config.yaml
model: "image classifier"
norm: "layernorm_no_bias"
norm_position: "pre"
max_grad_norm: 5.0
Rows from block 6 of a small image classifier, named by matrix and row number. Rows with one number belong to one neuron. Each number is 128 + 32 x the weight over its row's rms, rounded and kept within 0 to 255. All counts start at 0. Numbers have three digits each.
After each neuron's rows are labels from the 100 images, of 14976, where the neuron reaches its highest value: "strongest on" is what is common among them; "colour at peak" is the nearest of a few named colours to the mean colour under the peak. Only what is clearly more common there than usual is listed. The data: close-ups of made-up surfaces with and without defects.
# fc1: MLP up (model.blocks.6.mlp.fc1.weight, 320x160), inputs 0-159
# fc2: MLP down (model.blocks.6.mlp.fc2.weight, 160x320, transposed), outputs 0-159

fc1.260:047148140108160192134172149121169123101110137058130136149126177124164108158119074155101062094120174153107136073146133110144144088140106160151108183121163133122148098104140076115169165069120137103113055127104135133148137140144168164154094104135115106160097179120130094167089117085162093134139119170109054131113159101191166154170143164065101157153180155107140111154089108106096180122127092092148186178168167137059089140183116120144117141127111094081109122112171104135103176172131156
fc2.260:194164145121123135137105122125077072106117119137071124131102152182082088141106141132157209195157119158138107147143122155190104149127153126107135113092113167210188145121084102216100133177109169102148198135121106174155101105111120103070098119103199095091143049142122174080121127144131117142131097114200162139074124117125147052125127116140165100089141119087167113098138174119121094110134169114053091111098109129170092153124106109145159154117125111129142140115122165101122124084112144
strongest on: tiles
colour at peak: white; pink

fc1.54:134109079109152114117156099075164160105158146130102132072122138148151112137125112121080152139111112117143095205147137111081136161126076146083156118087118111069096158125115184143088118116119119156114117140166108099088068139148157144129071123082141148196107144115146158143161110102113057164143083131117157118206125145125160185107190125212177153104209137131169141074111116161140100163175109149112087136124083104122107121041102099112175128146126155170168137092169075125105140133195145
fc2.54:095118150070096116125122130154148184151111062140121068073067101109066080091159100101185169099094155126161144109140155156159117114107113166108165160124083165143141127080136152120104100156126112140171142116163140027117188175141201188141181175127103098103114171169096137146115137109192138146111118090107108129154154115104088113153130152056141126159091131132083111174100141123124109091143098132156068085092139167152193169128146098157132115148117096113131158155122150194152091156150114
strongest on: woven cloth
colour at peak: grey

fc1.263:091118143159107148139145136116136083100085118109178127107159166098106097094106201108146118112154089148113109127136117162085120118075105193182132036116123189134122169144112128142085101176140123123097108161093091188106141183111175134174104153093090141113142130105084141199172071151147146185204046087049138084108161192125166118140130067139163099131142130120114180118124163132130133152189152147128168080126133131152140166147088165126112142097125133109125114093109103081110108141141099
fc2.263:119080107079175111155107153155132138139125132101130048105090152124070155150133158192138169115155133107118106148127135107170104194092147080160074159084164100148144128137104097137089113168178116143158128068117152107145129110102081122178102075112183162126161142168118194143087193112176124144181123126122160110118188120105086122108123148168116122096073169097136067070108096156135089149096073130169165108118134081132082149151120142150118107155131072125180096146187129076174146132088175
strongest on: stone
colour at peak: grey

fc1.222:098121112128069100075152156105092115116155126089140028112202120146122117145171163122188154103150165145111142123118092119108156128097165133147158114089127109132149152137144175092147207123133123111110137048145122125102135113089116120144123168122131103164106146106156137190097098092105128150084096160175153146154041164178147124179094142160126131109110107130158087158103104188171126076072145174152073137083164133122093150126172044175152098132153136156066118164131153109078125101097157
fc2.222:082118094108181161175114094092135135172142134181146174135164098128143173094096091148084136151109139121120153119145144168106083114124116146126130178135101106108106103118143083146125113142120099113136096164149142149163133155166132197098100110160099142090116092136148097095184173116123112097151173083144102129139192112084117116091123115088065129132146059094100099112149159092105105101086151129124199231123117100103188065198097177095161136089145078070173108145161145187110173165113115
strongest on: carpet
colour at peak: brown

fc1.12:144140124197174124081079200091151068152085140137170120161168114141157156106120145112103103122122126114087131111114144151101131124136156139139151161123157095097094131193106150058157134090122130166127092119117083096078120120133148115127024170076115130157155143132138134028132138141186172117151102090154135115099184140156087106127091153109153180124114137111127087066156098110085088109143151144186111130150190121087148175128157148116189180173143157148161121128063101104103166121085100
fc2.12:137146159132076125143086120141083088162127123157111190095199170112172087096121142124150156145147123138143113160135127140102169173124149196129184115074136165187107176136126049128086137153092177160138166111175119159120139133105086048080103147128135131095108090133150116135060054125160085111156148105138121122112084127143113148151116071148146144111129121121065131191099204119165128156122154124193149145145083088130125074067141122117140101092104056106176132145158098077141144121118107
strongest on: smear; wire mesh
colour at peak: grey

fc1.29:097104106117102090110176145123169074181123126127136161182140103133172131126109095153102094151165178166120118141122145168179180130085186195078154080111111117102144124132118172119158121124123124114149145108139172071100120142112082127149108136182126109146103191116126166070065115138116152099096144082088088113127141093157152160155055110212127103115041150148154085157140132102140120090173187175115102121169138067097161048121140090125118129119162142121170106138106119141185072118102129
fc2.29:111159122127117068144081127176200100140129169103115165117115069163173132128132159097101134110107121118157066100194139162150069119075162131106134114104140132089153104131158135082120092198136148065119136142126102069104139143075137071125158092141118154081085132128178103130117184090182125136104111183111057075134179129149158123118131110105118159205135122205169159153110134065167142150105126118095133156134131125107165172146129137116109136199127167063165137107117126105092104170096168
strongest on: stone
colour at peak: pink

fc1.41:161102189151080118067173125107129177116109139134084115106088145159181119176130130130080119143142154133155090134084119144159119141149172141049092015158127132158047173142084144093098087066068144136154130128099158103122072106110123137113151185085134133110147119196114107116146122127072131123164111112147149092162193171171168158119133083101124116148135143146119137147132098170134113124114140105135107172091169119135152131148126173133190075140142125053125150092120181094172158107176140
fc2.41:159135152113080106080149156114104140215150171160157065133137166098141131120105071135134123113120086112133137109162126188109113096093175085137071102123122110146116193180093086135099132143143184102099105114174100137134120184166152128074146145150154161150204134117117111128131150141163128127135123184159049138060062066141153154099078197145148121107120127118164138189108125144149157195114095164105095109161158089143093176136115112087071094131146109135105163136133114109097086097078146
strongest on: wood; carpet
colour at peak: brown

fc1.43:168158113154149130158161103124145177162079145122111179127189077129111132125126096092107104089100124127158147068176149103062109155122148124103077098162177159060155106216163178179158170079087101071134119090123188118110115115163129124172110141113090083117133134148121149181129063157115176070134080107113158160134098100093109134114095127113185134159137112117123124147078139094149147106159051188117144136132133127159062110117140092165097129150116174144151167122124127078166110107137190
fc2.43:120101129153184096137151126184127099132089117151094133088120155167155159142137149143095134088122173102135170133176103176132168107162127112161207141077133061151168104113121145143140168105114194149116107075140150140193140113093097163087112121174209166147167130121120109160100151094180081111069114156159126064102141140139149138134089135058111121123112116121120069076176130140127097093075164097113118150104094151105128160087079111155109201117094154096080088132163110129158111092077186
strongest on: tiles
colour at peak: white

fc1.141:176100124103083180086107164107172112170117178051194098145130091105136093138113086167167099136091135131157120086134151158132060124148105134168142242158161122124068114151083143107109145120154197073147100126162143162081162167131097132128105144141160113155182149122133141136170132090169127099087099142145128105155122060113180136096111128179139090143092135198150139100131084157065140127146098107102132146107102132104153157150153086104184121084150072101092164155089132138112111108154104
fc2.141:097124135146119125139183125125088123157099162155049109160111088192137126117155098099122170110139173145144118185159080108128129166126125118117148083094108139136183174144148141119111115150165090213121122115162077098136161135169175153115088067123141124117095076150129161038103086176189065154157132133138111132102086164133033131102101150129110159121129090082155123130174139165102089083125154136164149155115066145131128138083142110151119143164132111117206163117126124086172149102168065
strongest on: brushed metal
colour at peak: pink

fc1.290:110151188099225147128115171114100140109178117097117071153103112174112125117127130171109112087110120178120142132159146114160128101063078157157136076120111128139077123098093136196170079163136126092121137064133162178074135105133103056151098131155126140151147116099073137139108102138125141099064141164131102136140115179128102109138125073178146102147107085171188155200123160080202160074128161109107127134143163150162139161159160086169141143109099085144096100156101158095109154073144124
fc2.290:096197138139114223158129100099171162095087128150119138145111135168120174144108153057082134088105151119121089131068034129129168132137176104091131140124120128132139059140130133081123132138113169100139167122158097162173090153123128160180177141127153153131136124172116115116092146123101100106187115093110135053132105191156156151097133104097114151120122145160128114072114134153140143197128135111127098129073066108061100096136122135137146200143161181079138175126091156176127073153081111
strongest on: stone
colour at peak: pink

fc1.243:134074161144079080082157108106135146150145152079175093131106178118125153148093127160131100148124122156153069054127150096174111071160089065099130101125099147164067158096105135128100084139113123162152100119113218174113113127107118074160156130190132116154134150089124045076152186096093176134162150117114165133135193133150154106167139145144122164128100100161106123107108162142099095135155126166126127117149154202142165140117116094127094162077163140170081163102152168163066085165132116
fc2.243:113173157102203110136098122153122139074127162125083112115097165122147100096146177118110132069178085166096141137163122124072205174147125196144125081137151145093129112138118144133124126165148071106139188173121118116071139196109151062162116065139132074119123112089104132162153111138105118082152129123148118161130102205075095194174111155138152074161186174124122177126084120113075113137097172083157107139149119114148061117135142123101131079154089145143160111148105118106172095098095147
strongest on: stone
colour at peak: grey; pink

fc1.134:118121163159175109088102175150153141168134088144071112102165127127095098114117110128053158113133119143141163175123152114192099152142188128175176118128129091129133187124139118145126091135160134155136105096142170177097134107063145145119145095140163148076151150116094156104145134119081128123094167103130119154121166109143138124140144016167103064158102134103106148164144112114191035104139129036105180114103165117203111125151184121078132140135165075146103093134127084174134095096142124
fc2.134:136124169108128147144128098115126147146169146173109122140007124102161096143128155114137111059142128143128147124164092156093120130115174179106141095140135093126169156135103159087157126157105143134112082075099120133136150118146079106135112119121066095152141136145130105062134174093101127147126104116142100145161129098118136168079124161140104128067183154161129184121090138088159142145112083207198121094168146107083160118107162127123140031063191135180167193176124093112164080164136103
strongest on: carpet; brushed metal
colour at peak: grey

fc1.17:130126125080113074159095197171149121068118131100162086080101112092097130163106153126153136128160083132131082104062194132116163149108117102160126189191153171128142060106204116139126134166097163091149111095151187149101111122152128104105110100122149120177117120119196178185175172128090079095140115138122108160161120139182135166149106166171114109150106122129095132133101079169091176135148044161062096175096117083123121168132145111129127147088139133130100154132102141158098086098090109
fc2.17:133156129101139174120085100108096133156105126175115127168188112141132114104127121107135138105133201115096137117181076112115065112104123146129148111071146107119143123140130087136156166142156075188150103134140107096134157161128173196135093085154097114047172095134079107073108094130228114108163168125128109092124091136118100097124130113113119136111045134108172128048177153095149130161149195143164134178133078169123157097130121133112130115140126103113138147117118194168195209146148164
strongest on: leather; brushed metal
colour at peak: brown

fc1.123:128132105168117099134128093129162222087095146084110095134118107141075154181138139133094106143156096145143080118131090156098167119114100153159181111136112144157111115134143159057140165140104171087196142083160125154110129193129133124167098087113104169119090160139144123081101166120135106128165111130097134107047196150124089097186089096134140059180104182124165081148116176148093124117155139132141111114147059088145147122117208097142085143110079112214177132122136134143099129160113099
fc2.123:069115165154146096105115176093093086154111135126137188093112104104183118107072122155097202132105140145077132143170131162114082123156085075136140093126132140114132096160156092154115106157106110147114126135127118141124123105077174142157107178161118073154104113099169157130088173115140139082142158104133133188058097125127150129066154201102191150103147151136162136089098169102140014149132132115192144099101163169186166112151107097117125132142135147143133148103061114200105178134121104
strongest on: stone
colour at peak: pink

fc1.26:109162106092134151103218126112185163074089067119125158127146066169104140124084171103138086163129108163151129108134118121173151114209169128137138103153180171133073134128111197196144168140091059132127138142163079135118106129193120123093129112150135057187169163132150089102138130112116115140153109102117098139077147119141141125132105075161151085133082130146117175138124097131146139083187123151135060136143116189151083073171097118150117122091105122174106128149164095111111066144088138
fc2.26:147164130112148129123121114105146108147126169127091151063126154155099120185112104162204173162119192152131192090117096145159137113091107122123132144124120106113157151067195174111196112122135116059102102113112107106098197087108189155183074122127147096126150162105133144117154169191096117105189130172118139102143137134124056081145108144148098110142111127096157168100117045119053135163075087089128177107154196131120112129113171090132101106074129126110118147105112130182127092132102152
strongest on: circuit traces
colour at peak: green

fc1.47:134095085102149127149127167105139170166151094106154132160123158138167124130127147121185105129140169109149113156132127124152108093056110119095169100100154134112168145124141134115206059146103081174140124129098103154102122131080123169132135148135088132151173100111090026112134160106130149103108106217106133126078176167167078096065134109130123159087156125087139119113160044137113163189129161180126146098153149149103144169124094093072161196149121161121069091124155126172071081111167141
fc2.47:102139080101105126125128095171110106204152147148083148122173100120135129184136144151145158075144104047079146140118090100166165086156183110144148138199048226104131161127165106107031110120147139145139124164151127093098166114124128154158132082126114125109185097099140155181093143097140128142169180125094116116089136107131113172137110169108111133126203090134110132139121200122168113166100070149087082113117098125145126121130099115151120127203141128135119085123163150160073106110094115
strongest on: carpet
colour at peak: brown

fc1.310:116132176101130116155107140128108132193158110118150113122125078112139139145170156129150172150101121193185091118148131130127092095117139154120158112149164108108087109051055175115149102181076115116116150140111061112066107167092191107132110140128133152145179173067091149102125201179109139129108124157200147123070126136124109179090123113141193113105147133163102164143191120131060135094187106127128137128100186130066103103080139113114118120102076076120140132190113105136162123124162077
fc2.310:098109133123129140061169122115134134179114101092114077143114095092193098140116051152108128134157083145089162125147136085172124139149118101117094159151138099163155173155075084156156113108113106113174108137087098121127162150114183151100153081089159093119113105169085143110062146134105144180081200141098117125188152122142131087166188139068129083165121175056110101098135148132144116128218126106157129149127130093135131108116103168167153112190183175183098122120132099147172092103133181
strongest on: brushed metal
colour at peak: pink

fc1.48:100127154130158170080125130119100118163120136159192099093131123138179139141167123178142145094129135062159151137159126098146120159100148162048102140186173095098118130106117085126081115127136125109140131149141129090133161102088117117159115106124050119123155164085134142120195098163097158105119168158100162078152062119127142149208157184168200090129086096082142133154124073146108072118077192135096118095122087146122102089120083176113133092169142150176098133147095124115119103129226134
fc2.48:127131120094141128149145124092185148136151116122161195158152118108069115118089137096095127197103115192135125134097141161166182132110077065155099131121053188176148122074124101106102134112062188107081136172136096103099081197134155079109157140088188118122118103135172116109106090123151083151107087130185122137110126172073132175038119097113099118111170189147111122153146086129146148146170117144122094140174114122153111189120155119133121138116091112139155098112094110120179134105171187
strongest on: carpet
colour at peak: brown

fc1.77:163104136148136146152118136106119136156105113096205140157139105187135137170117117190159123132184100080141118163119110114099122128082120079060141134111162153110144177089187142088170099160146153136103077124097137130119093146116140177152085146114084137184183134155085111185133138069141110141084121133178117086128103133219136124108121066140116076133174113119064091119111112119115098079133125160110170058102131171133114152140089168058150164117142155096164105158218077147109126145090134
fc2.77:090120147136181120152083156165137117191150161166108142122110096164121117142073144105121094102119128084106156138129089132137102141094188137116147156199161180108167183091140088105054127134137141117146118131153165206105165078100160115112125129149149074155140130104166100131076121127213126082112152152085195150101094092163069127144108116091072168144080142108146119049062153147122120148161147081117082139102132157103088109102146098182117123132139120164117192125122142151133082124177182
strongest on: carpet
colour at peak: brown

fc1.316:074109141120125160107123149138188140121051110182133092123100133124115180151096127126110122180100123073117140137103186117114122106170179180109125144177172151089134186148096107117089083137086085144092141109148102090142115139149132109163154145138080162110085147149165103155101158040101149161139122069152121107164153138112197114099114081125102185104098115096083144128112100131174078179088075135090093158154188064135125154156202103141105155116137138175058153120117131171154136139140177
fc2.316:095090131152103126185155109102147176145141158148129152166111176148142158138158140105110119195209131084126151095098120077060157141111116139076137190087082150126129170122148118090105132095179126101143096098088130132159133160096124163156171128100094143075150119129073087090078179131169105105097164134157193142141132135163094129154164134139059115097157108101120127111151051130131095165108135160132080130125115096117088097130099107087194131103133192092171180178191100154094135160073148
strongest on: wood
colour at peak: brown

fc1.277:130141096083119149088144172096182074151182119123149114137159149171111073120068119114199151131094122161171203139136184123140097123143088093099179119144128160059178090060147122102176131103162142095148109110131171129157079072062130126133124196147105065185173081131085135099134162134119174118125107138083143112142131124189117109157071109147092150077160181100067158086117112138160101126106167114132107059155166099157132129172135124166151125147140126121120101104143157138089112119130144
fc2.277:137188193026088117177081155134068198153151116134150092151134153102159100082154130106173157088104160121076119131106193102101137162180106135116143146081111142166143152068117124111071102141137129108139112122173171166121140138122110203176127142124203138126132131069132117135075121163132157130115124131126148128106068093121155110137078139128137130108164090135142126132121118171139080087171141095115119141114155116073104099107100159074116169186114239126130164086102129130091118099130112
strongest on: carpet
colour at peak: green

fc1.294:151040110119166190147097102125108089120079151125053206149088124109149116131136158067115172112130074116057123178091128156163138182167142069089143092114112133130062122122135170159092143146108124152120138088177119094105141176110094153125099164116085209179168123122123193161170106124141144144158101110133157105110171122114151150134147093184116139118133150137089109097133127192070099079205099093148111142176128077151124110149160143096102114105149116125098090136139140170120157119151134
fc2.294:139159118106124121119092117141138135124131072085156123114073117123146085141067137131189052066116077110118122099178167175086115157133149136155129100108058129140074155117091135126180135117127177132205181113169125164119146147126216149134157167156161134137136154164126093185153170134130112100138133145135169100142084127151092060097124118142100122109089087140115145099129187125170176125097111127101154161102097118159138139137112177095148110141073179178115188097121120112077089184198079
strongest on: woven cloth
colour at peak: grey

fc1.288:151083102127135151149128120111150150140108114118045147146119086125118133104160127174111093073131109138141143179086110099095133095178092120120127065129146164173099095154117122145166081107140151176074122129152149134140096124145107172084104115098120108165137211128124128135112149103104148116119078204186182154168145172150106149118154157171112114107056114082149122149059153127123090181150087136098037119089146171184127191082140071113167147085173148136143065137120177134124091132145102
fc2.288:077165180155097153065062052146072100138146170169139174191107146145129111140102120167093155104104132116116127093160119123038082170125162138121146149125101128141135132151088155202160113139141099137136112172105161122113144198157157152131118110064147092118125143157127144122110101148160104138128138073120110111145157116161094150133136132069138165121096042193117129113171150098135171109137105088152095203079108092138109113101080160120079189115154122173098177184109135138077124137142120
strongest on: woven cloth
colour at peak: grey

fc1.226:143142154079170107185132101052112134131099082119113167120134142097125114187102120155161114160136173098132119113151156118119117159119086187135085110167216057125170080095118132210151129179091104131129105095099188139144154117157138111177152117143134092138142125109145117164128169143154131100156145083072081138191125129118130093121059088167090174131154160128158078114123112076062123162097143111162070100119110099116085177106174144178143170093134113167135122135105110084169151090081124
fc2.226:186066092187093107144104148139124145130074135102143147125171134132124115108170155061108139100086097112133107118129158116163155109140189076134159124127130164159049101162130063135130131156093146101117131132171115044111081080150077109159118189155109143158119119139123190120143096127104144109108132085207196086127052129126145122122147147104149107138113100133099154117160127161175143144143122152108119121109160144154162093168130135097121085111067204077097154094147220153174164149122130
strongest on: tiles
colour at peak: white

fc1.72:152096090084090101126170135152131174148146149096130122101134146104150175121102084175171098105155141089163132062140187121118090112142117144117111151117131123061117129124163124133154167115149098174122147143089139138099186145178119163063137130119101112129169047111080123103090131137166100117082124090114129170172165224128147158081108077107124122123085193135062125177141169114169143101147137140088114131103194154128123076102135115134186117146066152141172167169086129075055158122148140
fc2.72:154071157113105113116147132104146069155100144141177116121109205150114198127144171143139131110163125095172140106155150062133168056140183129125103128154150138095116125108061113123177097133132074103101134153078107179126156103102083076073119140080161122090142126138129118089156087089138129132119104126164141103195138138098120129163152098144149135157146169111128135080138123163109068205196144163134155100126109101137119090056123214148117132112144092096155121077159076181110193120125154
strongest on: leather
colour at peak: brown

fc1.63:138121122126133119111143159125124175104155105143126185147120153120102115192126123170166115116040191171137133144139101140184073125153066125179141127167082084132096169116076088142176086056145130068157133157106125150073102141168116122087143121125142083204091141127147128170102044152082088073137068188120065098127202158104127207134141132145172150123150121111127110139124076075125123163156093120121137127149118170132154123161169127120157114127140136138100101151142099079089114149134112
fc2.63:105128110149140149145191106124152090136116158096131102118117078160112146128112140087108185110206127138079149128133113084135139140085127096091080136086093161153108117101143148120088140149127173181119122091084150142189105162093180139095141120056082133092154053107119090107088168123164156192113188085153152133115045106080152083126134175125120112138139129155091143106067142148186159134103108181136114114122149161135086155132074120197109146144185082157132114123112168183181124118187146
strongest on: brushed metal
colour at peak: pink

fc1.38:109129087208085177162097170164137130107141108122140115087102101128091171107121120152141090104157183159165059129152134156127177127091169146109079140160107097100132095124086099084138118088101157095094120071202130084160094161103146137129129197093100134144148124205119128142135105095207152116088119104074192161156108191150166169147150120119138105151167112091096167103145109167086145113112166119126152200135084089126099088150145130152127122072155105116081150117117104059144127149166136
fc2.38:114081143142151107151067133139080101097122151148128104110181119107096100101173138077108121131182147124124165105119154165163117158108111156135167146068116104145132130166119193147170079085112123187133111137143118131148163120074108131107118162129092108110128090143190119053134146166103178082091152105103199122076125117175118138105199160137145130140163125192164099166089114131131150136127211064174154090151121051097147127108127129104136107087190046088145143100141130144134119069103163
strongest on: circuit traces
colour at peak: green